A small audio-text matching model, trained from scratch.
Training: adamw at rate 0.0012, 8600 steps.
Rows from block 3 of the fusion encoder of a small audio-text matching model, named by matrix and row number. Rows with one number belong to one neuron. Each number is 500 + 25 x the weight over its row's rms, rounded and kept within 0 to 999. All counts start at 0. Numbers have three digits each.
After each neuron's rows are labels from the 100 texts, of 14976, where the neuron reaches its largest size: "fires on" is the input token at the peak. Only what is clearly more common there than usual is listed. The data: short pieces for a synthesised band: melody, chords, bass and drums.
# gate: MLP gate (fusion_encoder.blocks.3.mlp.gate.weight, 384x128), inputs 64-127
# fc1: MLP up (fusion_encoder.blocks.3.mlp.fc1.weight, 384x128), inputs 64-127
# fc2: MLP down (fusion_encoder.blocks.3.mlp.fc2.weight, 128x384, transposed), outputs 64-127

gate.247:554478475478491535472510503507549470446484469478476514512457485520536525517514491462487532464498482464472522493473513543478498526513515483496502540493492512486448501472501536456482466514512514
fc1.247:499540527510511479517524524476474534522524471488484515516520496507492474503495535501508493447515528522484532528473493491516487520511458531530511485523478471504453476475505510475532572510514504
fc2.247:447444484520495471471519491469453495522516492516522498490481471515499504540486536475493464438424464504480518527478485471490510528471494518514458480504457511532525510489505544505554478496478507
fires on: ","; "drums"; "<end>"; "quiet"

gate.147:493483509536529491484505473546524497483529447520442495492462498487470480519556553471549487496480494494503485520476525493482461487512571507487503473473525480475501460480471496505502519524516534
fc1.147:476493489480486525521503467527508457473492480496507459504489529499519528536502526520494498469514466521544466456455494471503471548505460523467528522511492524503479511484489474515481525484535494
fc2.147:466525492465447530531482478479543504482526524490498493463529488497462456460515419499507484511506516502489487523484527519503513537503499525486543544496523537468531510526479530497528439488465484
fires on: "<end>"; "-"; "quiet"

gate.67:497470536469466506478485530469539465489474490484495469503502510489518489496470529503469494529507489506509531510507493490510511479473458526528522481500479528501521473460457563514529538539519531
fc1.67:489500536470460460488473523476549466433501490462509464502507471535499535496465511525520500506513530455499495500512506492518497510473473479528477488527473489507498475468459504488509474484469532
fc2.67:532528494467532482502490475504552508500521480489500496495528486507491516493529436515535523551590496526480473505479497506465484479520493470495544498504494493528527489466504556525466531506496526
fires on: "a"; "g"; "d"

gate.47:481505527477530489477489469532504526503523497543489521469493512474469501499490556528520520536531526457496527524475494495478482468481521530487467523477494538526472477530497481470525495470470493
fc1.47:476518531524496507532517527535485492531487472473548509480507467501524507483513511470497522535495509519543480508463506494483494465521483509510513522498534479532545499490493444472480499511519522
fc2.47:483497496525530517470476475535509510470518478500486497533497504505478518491553505553503449570458472524503506489517498461488477494465511490519568500479531500502502556493514508468535489513491485
fires on: "<end>"; "-"

gate.13:470475535500477508473466525524443498525478477468495500485517542507475537483501482555451467498490465493508544506528502458482519519510516492533498533506505509543475508466475524494523481537527510
fc1.13:484473544501489458499473512511514483494499464448450514523535520548454535451532518486520503506512475488514522510520511515457520492486527524544489485534495520546491484512487500481511475527525517
fc2.13:533483509488511494467492494510531491519557491495486446460503509521481525486527492502490524513498491545439514459510433519494487471560503465500516490449494499505490493475477538537480521516521517
fires on: "c"

gate.339:456504558501485494475479510536465482484492460474480504495514482551484544468480529533461485516480494485516506504493485459461499511526539531540495522514515544546492489490487504490514477515513515
fc1.339:512493550477450451483460536501548504488494490450480520489540491513452549479535516475514509493508481478512518497520529511486491493484496501546479507529518507530511493502499511494527493534495528
fc2.339:545476498495528495488485503521540499521556484493509451453518507504485519479530493508497513529525496544432515444507444523492471475548492470506521499443486517514500499483485532536462513518516509
fires on: "c"

gate.258:475495550492456464467471508507498509471496467445464502476538482503455513458449541542484499528474503497496512494474518482459494526532520521501479498490503532506487475480479521480529500529487543
fc1.258:519464543459466479505481529481545493492493474452495506505544493539450499488524524511547518511528454498531525507489496502458522510514487507509480469524462541504526468510492528477486469539482536
fc2.258:538501499497524476458491482505532507517552479489500453466495518519478503494539510515509517537520499527447514455506446529489484478541500483510542477467478507513500495463477532523473530517506511
fires on: "c"; "g"

gate.177:493483476499487551538502509531503528460505496523531514489514473492489484506517499493530486496509484471490473502529516571508496550490496506500505495481538510511516513509519459501476509480483489
fc1.177:506466490480501465496484494486537506489477499520502472515509452521489504513490524520560500539525542509502461491489488504489500508514437471502497437499468506488514527495499519506427498500492480
fc2.177:491503467520453512475506543522479474526485535524528502511489507468542482545432544478466493494519536480496536522520537522506531516492473539502474464525475468506537477506497519464481535473530478
fires on: "drums"; "at"; "#"

gate.280:488459521496506448464460517521481464499520474490488510484491530530502539483499522533454462501489492513515539510491501447481492505507488528524505524483498545530481497443488543502535541500490497
fc1.280:503502535444482483516485490433513538502470462479460490492524466534453524496493524514536487515506492515518500520462526479472512516502513530531465450480457504503518478475492508525498480536478497
fc2.280:536531499478519480502498480505561524534519475486500465479503476513498505483544474494505543540532475547490478488518479526488501493538510477519555497473497494511507519505500528530426513504514500
fires on: "a"; "c"; "g"

gate.96:558466484494518505513494514462557523479517506492508490476511464493508473503483516488577500481479520475494457480489517555519499490492490504471522442477466489491489514487519517518481503498488513
fc1.96:484496490484490527502504551477536515443527527483480507522479506490479479519487538473552515475525472482506461480510496583527497565490504525492478480474524495497494499513501464509478477474511506
fc2.96:528482457541473505510525512476451470497500523530499524530458495457509482509496500483508498507448490508485519502484503503522514501462512523490479519501529481483444463529492538491519470491524462
fires on: "drums"; "at"

gate.207:527486476501511522538507484550508500555487485486509500533472467521507524524459508491490491478504514465475488491516468509493467532485488533492456518510524531516528503519517484531557511471533477
fc1.207:491480487473474527537496521539503527479457471478490469488487549486524457512521454479515517515508528540526482536479493538529463471496493477493512533475502534514461485503489472517522548467522513
fc2.207:463518510543488483476515501530515493545480522508498484499529499515504483504525521497468529530531503475498494498480514525498532543516598528496541478493518493482485497485481554512515545520556494
fires on: "minor"; "at"; "bass"; "a"

gate.204:552482493494455513479518497496538484509512541482518527456510463500479497525515528448537513491504495505515538518543498560508477512520528495479525500496458507526507494486515499501440480510465521
fc1.204:510469527542483525529491479523513473490525501540503512545497534531526499474484514529513508535482516470524493499475500453517486447517471503475533531532538535469486509478494461522539489473465532
fc2.204:500518490493524522485470524484478485491458501476489523521498489506485479502521501521496493544543522469536496487525512478496458495489485483527444455516498481478508490534479443540482437503458484
fires on: "white"; "bass"; "at"; "#"

gate.184:495486505502495490478522502475514503485489506498513517519529530480522524502509562450519521441454460467501465487500494516472525519524468526483495510518530486486448449477501515513517510495492500
fc1.184:484508503482480462466523524468477467491477477487491470487492504510513469505515525484528521433483491473500522520528504533509567509511451484465507504475484487510490502544522505462505468514489464
fc2.184:496501502525463490491489481518477488520502492490531480536519465520496474488475514535476490507495507482494487476504497534518540533482528492470565508495448511477500506463506495446496512490525486
fires on: "drums"; "white"

gate.350:453494540482497487498503539478488492468502473446486499461533497525460533494486533523469480533503486482517531503486517488467491540514497523509485504528486533537486479456470532508525494525460516
fc1.350:511507474496534541499542453536479533496524505525545493492457514446531463551482496507475492476476513490486479496473484473521488496515504488482522534475526485456496541505530467489492511481501487
fc2.350:467519496499473508532498516502451507484453512506498559544505491501517481506470499485503486477478511462566475550499549494515514507447491527492476511560496501491483507528505461457533479500490491
fires on: ":"; "<end>"; "c"

gate.219:519471512572491509531508523489513447503505481503484525497511484534507495470502491462476530504467533489495459474491494454494531436511510481502430490517485498485449483476485487532494570520528502
fc1.219:499522476471531485534518483526522528507458471474471530506528493531521501517492518480502543477510491524525485529508495507535536532538481515516549485504491523523494450530521527521470538468518514
fc2.219:466481512507484494550478554510513470495501499488461513534501523511515499472449454478469505518496515477480513489514502429477463487523491525486494519516517483509541474499519482473507502480463493
fires on: "major"; "at"; "drums"; "#"

gate.270:526521498455500482492493513449486481479517501465522491495516459489473502498519477497468501492467463525513492505501499492466525471477498476510453538489482530539486482442495451467506452479418504
fc1.270:499468489490512517507489544469479509460468499501465469452535517519481521488512483482514529473468525485521467487473496444499540477517483542482556501478521475506470468501465479483468538507479481
fc2.270:504508516511509534515524500450501467486500508507483478504478508493509503502534490508543546509499463507513524488479495535513468514489469521501519440526460518509526526488518487485460429495494511
fires on: "like"; "bass"; "guitar"

gate.351:486494535486482507495460515457536509444489482472454476502497467514458525491512541553515494525479465523496468521513509485514489535491506518519449491502504495529477508478518537522480483530472492
fc1.351:533494529484467456501479517502527473509481461461453523489527511532496526458489498502541498518523458508497485504498531528505475484474507508529443456510501503541520465484469516469481521531476515
fc2.351:550475510490526483476487464495552506526538490506504460462510503506490521507526508509502526527512489534438524457518455501485481464548506474503518483442488492512499499479482538552475504500496494
fires on: "<end>"; ":"

gate.313:465499520479475476489486525471489471450495481474455504479533463552458522490470516524494494505487512522494495521480514477506475552477487535532456508534463533510516485469456485520511472544481534
fc1.313:479503477527535537505533457530460482545521525510520495476474529475529479529496484491469520490487535499493466476514500504526513485510502468500513510483517483492490505537506496503480516453533472
fc2.313:464503505505477518531498514505467507485434502501489551536497503492501494510462483485491485484488497456562473567497558509518506503466481538499472493542494489480512525544524474475533485493488504
fires on: ":"; "c"

gate.284:504496505522455497487491556541496502480496483474513522496510526502499524477506497448483478446480483490506484489536501522483537532488530532526529533500545496528450519520526448483513452495551512
fc1.284:491479484488517454484516479463488471532494487509469479497483456517487485515505523537500506551539499494505539516481488490506454468492464500489479471492462514493534449477486579515485549519488493
fc2.284:516498467511501525523536485482515493477490514532540505508492494497547475509490505475477462453457520489502485505482510444513570479493482480486456504483531493472476518511485469491554477477509494
fires on: "#"; "major"

gate.122:496520477471465493525470521510527545534520464505527531498536467464477486501534544535485489507538473495490510500537532557490508471506470545528457492508540479485515501480523538516472537510534473
fc1.122:505512527473511525463482517489541489453532501520477473483496528482543496537533539519564502498526529486512496526533517460486545524529458483529502481480492500504495503457526532541472470471545474
fc2.122:503499484524528517515539505562495510479473501501502488524523526494482503493479447518491490513550489536476507507487512507505421542462497521487486528534535463497439472490537484515529449506504508
fires on: ":"

gate.124:456468519468506477471487497473485490476503491466457507487499475516482519448480533522519492488495469490476511515476505503476516553474489535530489506487494541528506505476502513500536495525446541
fc1.124:500534477514517543521513478511473501516519542511537501486445526472550462561488462488462519465500521543496503489507483492530475483514543469464543516495528475495513514503546476535493515461507472
fc2.124:471506486516486514516501513526485503497424507509496571543501501497509480515484495476485498487481503455559484558484578494503511507468485539485473504553502496478507516521530483474512494484497488
fires on: "c"; "a"; "g"; "d"

gate.233:492499530484478491482478541510523516505441498475497538552507518486513516505519537522508459486532527453525505516481555521488499492439479534503486490538509510523502501484482497461547488509472475
fc1.233:462449502512464487508472549501485503444467487501475512520510506516494481445477533461522484490478488442522534547498534499476507523452487541521511512528507510512500504530468533450532461533522530
fc2.233:515494499507493495506489485509491508514583486506483424468505492504497517495493521512486522478498501523413497432478412499494529476564508487509494499426494508506486512498500487529512524510493516
fires on: ":"; "at"

gate.33:505454500506512448514473484542461507494473483507472488505523536529467552458466466509488441524515474467505490520491530487460474490466531522509522527502497527497462482485481483466521517514534502
fc1.33:501505521490509482537503479474489502547496510487495529477492470495525520546485514520454517508506499544486517507519520517506476498520582492503518516514513526536512444481493493497516554520507487
fc2.33:496537508476545529507510471507531520525465505517521508495501469503501505517515499484491514558523499546508465523471538506486489481539477505494524454514507487500481521520521535544459459507477494
fires on: "white"; "at"

gate.42:510473493464477481465475490468556486459504481518464497482524476501466496499497529499495483555517471494516511498485504471515503499475474519504456469494479482512555475444463502470521524482457529
fc1.42:503474524444516468509472499468578483456524495481483500477491460502513516482487551524543508533520478476508505501490499470503436516481469496480485502507491492511502491490448547512489525504450498
fc2.42:520517513487540471487468464516504478505521491488502478480525520519476523494547529556496487467546494519480532475522486492487481523545499492533485517491507491523473476444466524525514560519490492
fires on: "at"; "a"; "d"

gate.14:492458514559478505533520493537459510519503526484505506525452520481518477494461520489478541475482519442478483523503519520477517483534525502477496486541499469514496448491484548515490537521549513
fc1.14:532537470483540462461495474499553463489465501509479501516488538529489499508530505531537501475483539509489511482538499536536458524506462472478542513499533487532495465440492487508457529532506510
fc2.14:478514483517492526475524507524497496541491483526523491486528566514479486498493442505524520518540473504471520491492476497490452505469460506485505491517504520478504507549529519496441490489564505
fires on: "minor"; "g"

gate.49:545459471456468471539501506503480507529487512492470508504540515475509522516486481480513518493520530493458541541507498489490515490524513531489549549524494492538514511503508549524519545470510511
fc1.49:515500496476531482500482542508499483498495500536523529506515527510526504534512568473540460495499477488472501484472522515484484487513515503504538503517486530468477464475501517461451496512544539
fc2.49:523471503478469510523508520442540496432496472480512506520493504483489499485520520466562495455491479488484448512530501502495504422488511510517507542479575522494416494476492490506508488482511488
fires on: "major"; "g"; "c"; "d"

gate.321:495482529491454504496488505466503514453519495488449524500534483513482508484469546508504464506511467501485501513508479532475436513483505528507491496516480528510474476468451545481512473548498505
fc1.321:481466533469494485504484548461546476505490470460438537498534508544452498456496519515533498520494499482492526515494527514465468490456482494499461484495493502510539505499491538502474490545488536
fc2.321:539485501481540474467497471480535491515548482497505456480510509514476518499545486506502537526504486538462523454513452537481489469534519476497561489459497498507489486472464532537467537510508496
fires on: "a"; "g"

gate.88:479509516478550476501523525450485475493533518494521499508468542508534518504515482500491472446500467535492459502504482553501550502499468527484454497534516487520469463467519471496482513530488481
fc1.88:521529524474466449554535493522488511517528523520519531482512505522525505482498463510464510563478509515498462541446465492488512491517491514498541525499493480477490479515520477511487493488530470
fc2.88:538483497511522485545492475532479518534476483486517524479510466518482484497509454497475476505407471515537475517503514497514483490526513493491520505511489502468497471513493482531533463480475470
fires on: "drums"; "at"

gate.91:531481529529519512522525460497501512553492510520472511503504530493475477482506538526490526483432466503474469467496515468481497498489547514495459489508508510493490546498472496512518503487514539
fc1.91:525488502530508547472496481456465521565513525531488524528499498473456476477492553501485509487437493508513535492499482517538505481482521509535469465517469495493484482523511509484475520518526502
fc2.91:551524492505520503515515477465524516543515481471508490510512463503473480480536534471502556510482516503520503520515496497507590508474508527495539473518440503508500488506500509511474492487506475
fires on: "#"; "major"; "minor"

gate.143:489467529475460440441491536473464479476518503454475510493521518507479515510488545535465469550520464503480542522510522486504501500520477508516505492515522516518514467456456512508525488531513504
fc1.143:520478480549533499471513500522503498527535503522514513514484559457540472502490467486481483475498491516512545477542513507515514508500507471480499506484498466502455518528525528492459515472549495
fc2.143:445480485528488520501514540509447495467486503490496533513475531479529493501466515492483464477497504463511515534486522496511487516448474502474467501509486503472499492526515478465538482468501482
fires on: "a"; "major"

gate.244:477469505568483469478470526552474483528500502452477515474506516517476518500501495528427486498507485492492554507513514486463496472503530493521503548503534508523463465500490485514511498514549504
fc1.244:470501476519512488458495491543484464484518528521504500478493539499497512487538505514495464532553509520473536517514522501506454537483484486463509516501499480490487492510498538482473541478536495
fc2.244:450468503513490504504507484495435500488504508521511513527496488504502503512475481501493464494482537496520484522485499492524493465503453506479435532501505495485511469511475449502517499501492477
fires on: "at"

gate.276:521496521545448512513469524550482513483491485493506494506494532515493505496503485486476486456491478501503509502551522536485497553488509531537536531524562510528468498544500483505516462494537513
fc1.276:502469514472539451458480497468479471512510503514480512493485473495502489503493516553517519560532504484489532503493489498519488476510479479520471452529447509501535440475478532484498509500445521
fc2.276:489514483542463518523517525512501523464505529539534513525475521483509495508482478459491493481503517437500477508487483512508559461511521525496521537494515495484465521510510463478494503469520495
fires on: "#"; "major"; "minor"

gate.310:532480465516492538524511528515532461541469484471536489546495525469544545498511464541505522526482482524471528488524517483525530500520529477524497514524480504496502521519490520480466506444520522
fc1.310:497487501475543524508466523465476495544499529468475483525518526473514534498531529495529539532503520529500515463471511519494512457476481520500544474534457514484486483498537526497487544463508479
fc2.310:540514497497474480487502534524516535477498508515495512499491470533517492464497446513483508524561507430494467517531499512491550497527536499495531567517529524519517514483486521484495502512532514
fires on: "muffled"; "#"

gate.345:503502517503478433495453518503480476509483476459441516511512516550450523454474515498527467530483513466512497516512496504461483509475508482533495506494504541504474437467467487486538542527521514
fc1.345:548551524493528480501505465487490488503495496476505533509501518507515522513507495543453542501460475522533541491519527526505451525470525502488495495479491476523523459513506478496498503466494473
fc2.345:485543504495532515510503443530504519538446486530536529489488486476519503513503494493485539519517516535531479530486534483501480494524499493482473448531483493514541530502517532548461486481479490
fires on: "minor"; "at"; "major"; "white"

gate.209:483486456540469526468507482505484504520483504542521468530505494475529511513486562499542448549503510477503486506481481554477500536491474495469542531515463539540504524465483485525515465469488517
fc1.209:461515514499499511475509485489517521531487472505483537464532508535493512483478476492419493499507505472527510490482484489522474502540481517486469489521509499531521538523539506500533518491483479
fc2.209:532481496532532472524516491504493503468480494480481493524505531509500479509540432495522516463455510512507470464463518497517523524538525505509505498508507491505484471458507507495528483502507494
fires on: "#"; "major"

gate.34:447491549479488479483442502488482472486514487486460518472532523516473544463504508545471481511474496503512505485510501498498500556493478522512467497505512524542501488462456486514528514555458539
fc1.34:501469538500472460485462529506520483490485462450470501498520511544471530454522524532510485530532454506510538512530501512470507508498490517535485496516493536539500461475458528501499504543502529
fc2.34:539504513475529497498494476478533508518552482493499452445512491502491509499524508510511514525511489537445495456503450503491498472556486464503519489447486503513503505471495531546483502505490507
fires on: ":"; "<end>"; "c"

gate.19:528532474504519475487491530451511484449522469509465492527493518484503534535554502544516510501480521463513519529535473519468503485510503457459521498525475497531512473462481484457507466532509486
fc1.19:487495470506509541455499465479497459439517502506523527503539488522529531467494512517517525470472525527505529511496461466528522522529502493542503475491472511471504499462461531530530532470457503
fc2.19:500516515480517509509507494495489497499501513512487510482510498518483502478490526561450543541479503513524489515488498449471464518494546457478559437524468532493549502468492483487446560486483501
fires on: "a"; "g"; "at"; "d"

gate.292:545483518489486501525484524501548534484489508501476472494523481514499518509509518454550476468513506496473449507506504561517538527497492524497548481470497478497493531522510475481446489465505499
fc1.292:525491476465498486514498494475571518468495508529483513479488491498493486497524539497555499507530489478488474492480498546492470526485479500479503479481457475497523490477503533485461488495493480
fc2.292:480468492483487517486532520511499501480488531517511515537470450480520478535463491516485493515525502475486510530452496495529470537506450544454486510529483471470494489464504504486488480489464486
fires on: "drums"; "at"; "-"

gate.320:446499525502477501509471528509457488496445499473486546547504531525496517472505489493496492480494510474535491553510547484506492535443523534535474509537519516519476495535510462475534504531513517
fc1.320:477531543501502524503464516494537488487495460474520522516509484518452531471528472496502506496496502508506500493527508518472544539468510533523547531502517523538507504549518503524494448497533516
fc2.320:524483512493504468441485498544535457535503484477477490479494510511482515495562490538505523568524485531486531492528500535494484515556532519522539487482499502506503465481466544520471525512527507
fires on: "c"

gate.274:495500509526538519499495509488467480465507514503532505484506535482478489529555532463489504532443529487474474518500490497508528492507468493481465508548522481496489450515515477491530477478473511
fc1.274:529485467527486538515489548528470524513479505538510471502533472480476461492491530543488476521534508481492526475500470496474478505531473533499498483528499512468448488502506497497461487519492536
fc2.274:488504514509496515446507503487465486501527473513474515505499530513521527494491579543521464471496501493485472502495494494522570501507490463511445523473527492499424488443498524509517550487535493
fires on: "like"; "bass"; "white"

gate.167:484515511544464497480489551539506483501492466483515511502516541507499518480519475463470471499484464483524495513535511520495514512492524545511545533494565523508472513530482489504499480518559513
fc1.167:499501485527470538510520538517547533475484514490512513503517527483496500514529493443502499465474493522503478488515495512507533514490512513524531547485508518494467496526511471504505459513545485
fc2.167:509527527496534495509474494468496487503480464447464479518512503522476521471495494501529559475509471519499467485471522512494472551498511476536543467490517524546504528491525535504471470530501527
fires on: "#"

gate.305:475477508527452488488475533528459486498443478486467555542523528517482520486510493501497463501498483461537511539505536490473508505461484550523495516550508523498490504518486487456520498527521531
fc1.305:497480515477456480510456543504503527524483445461448518498518473553457502474514513492482465517488468487508510519482495480467501498493490515521487495494529557528505531506514535535515491511496517
fc2.305:514512542483484504518486492442519491515506461472499493488528473523477531487531454440555529506487483530486483499518501533486524532521480492534543459509460525537492501520518517528466474532491540
fires on: "c"

gate.330:484493464503497541544462553498546564464486505478537515490496493483522469495545535477519481474441502518485448508486508521480517516497533552522528481485513485499505522490510479508485501518534524
fc1.330:485513528484492496517465515436542500458516488496510484512491454481490463513508489457522502516492496476478474533444486497503477503467431509472426451482471480490549473487499497524462465500474530
fc2.330:535466501534452515498501548524516469519515508535524529523471525503521478539466488522474478498455524499482505503491481466508500484491525550483474522498502503481480476488491531468515508462515493
fires on: "drums"; "at"; "#"

gate.341:473475501528482495457490498547462478520491476464483492495518544523480527493481540536428457473523473497515550507516489477465505500488517497525481543490515539531472482498484527479539524535520527
fc1.341:513511464485533533520523471506490528525503541549540476468478494453544467552493489519492494512508520527464504465476472476522490494530474486459495477470489460462504509485505497522493508461484462
fc2.341:478504499491484512527503491490483504481425512503505562550496482479521489510493498487497490493496513472581490563498574486523485517436487520489486501567490487481513514513509488469508495480488478
fires on: "c"

gate.299:497502509541449503490480556535517487496488476460520510509512536521493517476514499478476478474478478484512492500525513501470521526496521529539512540519529526536471514527518488506512466514552513
fc1.299:527528510536478543529525518531532532492519506493503506478514519509497516505500467442488505461479484478511469502541506517501519557508520521502497527509551510487465536560539469484490450486543502
fc2.299:494529533465526505489460476501482510538498486474467502513514477514464531481504475507484524505489491490526502498491517524470466552469542510512519488509487535534504518497514518496482472548476521
fires on: "#"; "minor"

gate.97:523507503542452516497487519537475503539487501453505514514495556515477512496503481470459521469486493488513498485540490542498521525516565539508513542506533494533475491527522475479477503502565514
fc1.97:495477518479523496486532483450501440484493504504512487485475451482505505504520505545520498577516510523502517517476515463516449477514506465496518503483496517478539492458474542515524536511463512
fc2.97:491531500509466506546518499519504529519486492521535512514500470478523507525492477472482528501491494490511466512488529486517521466488539520497537530530546499475471508549535494496461489490549489
fires on: "#"; "minor"

gate.266:500533502540540507549478482477493511543499500518456486503485509462493509484532504457505528545448470478481489511517528506467507493507497523499570461499492525510492467509498496514492489510544527
fc1.266:455506507480500480490506526509494491483501526498513513492507475493520466529509518543462505527542511496518520527521471461484416519529448517471498496515538512463466492479480463519480521535501466
fc2.266:452495498514457520536510496491481505485467489521486530499505459505509514492481524472483476495460508461513465497448526490517474533480497524502491521515499503472513503559504473506515474516476521
fires on: "at"

gate.135:449477475496490486563492500471464563493492479485526506489531494529492516507486465516519466537568498487520507464442530506485535494476474491493503531488488482501495497508526428494467524492479503
fc1.135:470499530541487521556483511488468479484539491481457464492523506499532504472436490504492526454517470459455446474482509493472560471487482525492488479524516490467492460507527430483511456519460468
fc2.135:480498474460479530518475553471525508459537521512494490504506512486479507481515500522470532478492513457507471496485515602501508548494476500514489528490460496501494518448495491504504534504413516
fires on: "<end>"; "quiet"

gate.332:461495527511485505438457527483460465481515466480453485490526491536498524471473542545451475520481463514498525520519493478498483528510513501521474537508497534520477497458469498515544486530498507
fc1.332:476527466505511521493538486550490484525521526553526498482490528453522503528485471478464490479492550510508500508517467503516496488518502493492551503489536469472491505529507487475506502472525472
fc2.332:447492487512463515505497511509440510473456522512503548545490506491510494502467501504488474467476508450548505534494552491504515515450511522492469518548522496489484509506506477461553500482510502
fires on: ":"; "c"

gate.120:457477537516487487462469499539450499547505487480477501506515540509480529474487478547441478514519482496484529493508491481473523494497546508509496538501532536519474475472500525503531516528539527
fc1.120:500492547506469472495469520512506483494472451454446512501518507521458516462518508466509507497507485487504514530533525524476503524486521527525486489506522520538497499538471487477489479540507535
fc2.120:530477509506522492477488512496531473517567489476482456448515522507492504479521499511491509515514483541446516443513444523481486482549524473512527497453492517507499487488476529544483503514509507
fires on: "bpm"

gate.146:518509534462501484518481527483533545460495471506476484475512449498492503475522551522522503496496474483479465523478512519474516538527507505504487489500455521524496526514498511512463463498474535
fc1.146:468519496543492534498530468511451484519496519547507477484462519502547501539506513523456497449497511506472481516505474511526510524525482478470512518508516504502482501487528445498517530477498500
fc2.146:450515515502443514520513543509478495476467518499505541524507490512517490488458490489507496468491499447559490543491550516509534540436495545494492500543488508492508510529520462452490496489485486
fires on: "<end>"; ":"; "drums"

gate.164:488474535488479465517479540501451506481508486446504505496523498548472527453530512506505477478469472515479506529495521511453518537502481534527491505531501546498480471480485497478501534533510512
fc1.164:500456513451527490488481469441534477514482480515498485483518501544468517513511572501509489528487503526514505510473538496508547492501487507521498461494494535487555495479504496503522510499508494
fc2.164:531515485524483515493511499559529525542533496524508489520531519499488515505522494491473541498512507509456492477495481542502508516529549535522505514471543519503490514503524503470480557511540504
fires on: "drums"; "g"; "a"; "d"

gate.262:461514536509496487458494510535453475529488484468488516487529546524465531491492484519471452500486472509484538511516503486472519499519540496521482528507525510523477511503493522514509513515545523
fc1.262:498507464485529536521536480476499509501515527546539484501458482461550475551471493506506511524504526522494504477461478486538474493511478483472499477496471458461518517476528497513496506463482470
fc2.262:466520493509482510523504494494465515488439510509504560544495491483519487511481492482501496484485510459566490554485561487519514524435489527493497510550500485480506512508516476461509495490484497
fires on: "bpm"; "pad"

gate.38:485515521454471522518464545502509530462500484491465499500507473495493490479511522512549515509467480517497505475483495529494488558494467514516453491493476510536497534499509495538495459512448506
fc1.38:520490525504505452499462507481532490509476468466448527481504509536474513463507512483525495530509450501529517500514523502484484501502502516525460490526492525515534451482461540482496520523489530
fc2.38:537495495498525495484490479493536491529552496489499444450511513502489508497541520508502517530515480550439523447513443516494481479554506479498523474461488491515512486475475541540463522504505497
fires on: "<end>"; ":"

gate.109:473498508549492517557518503505464531526461481481482489528485517480469536478509490508469504494452515481532477491536488506506471516475477513512471481497444484502553492471503524481494505514486479
fc1.109:520480528448490528532485472498490484524465522484508532535455521490498481516549475554500535497504480526491521493506525515460454527513483492513505527510488469498504495466494519506469441455522528
fc2.109:524524498501466520502515499603472493520520498540515480503507515477480515520499451528428512537527458497472494508465502513504429476466536497513472446496482515482542517523491530499486512508503516
fires on: "like"; "noise"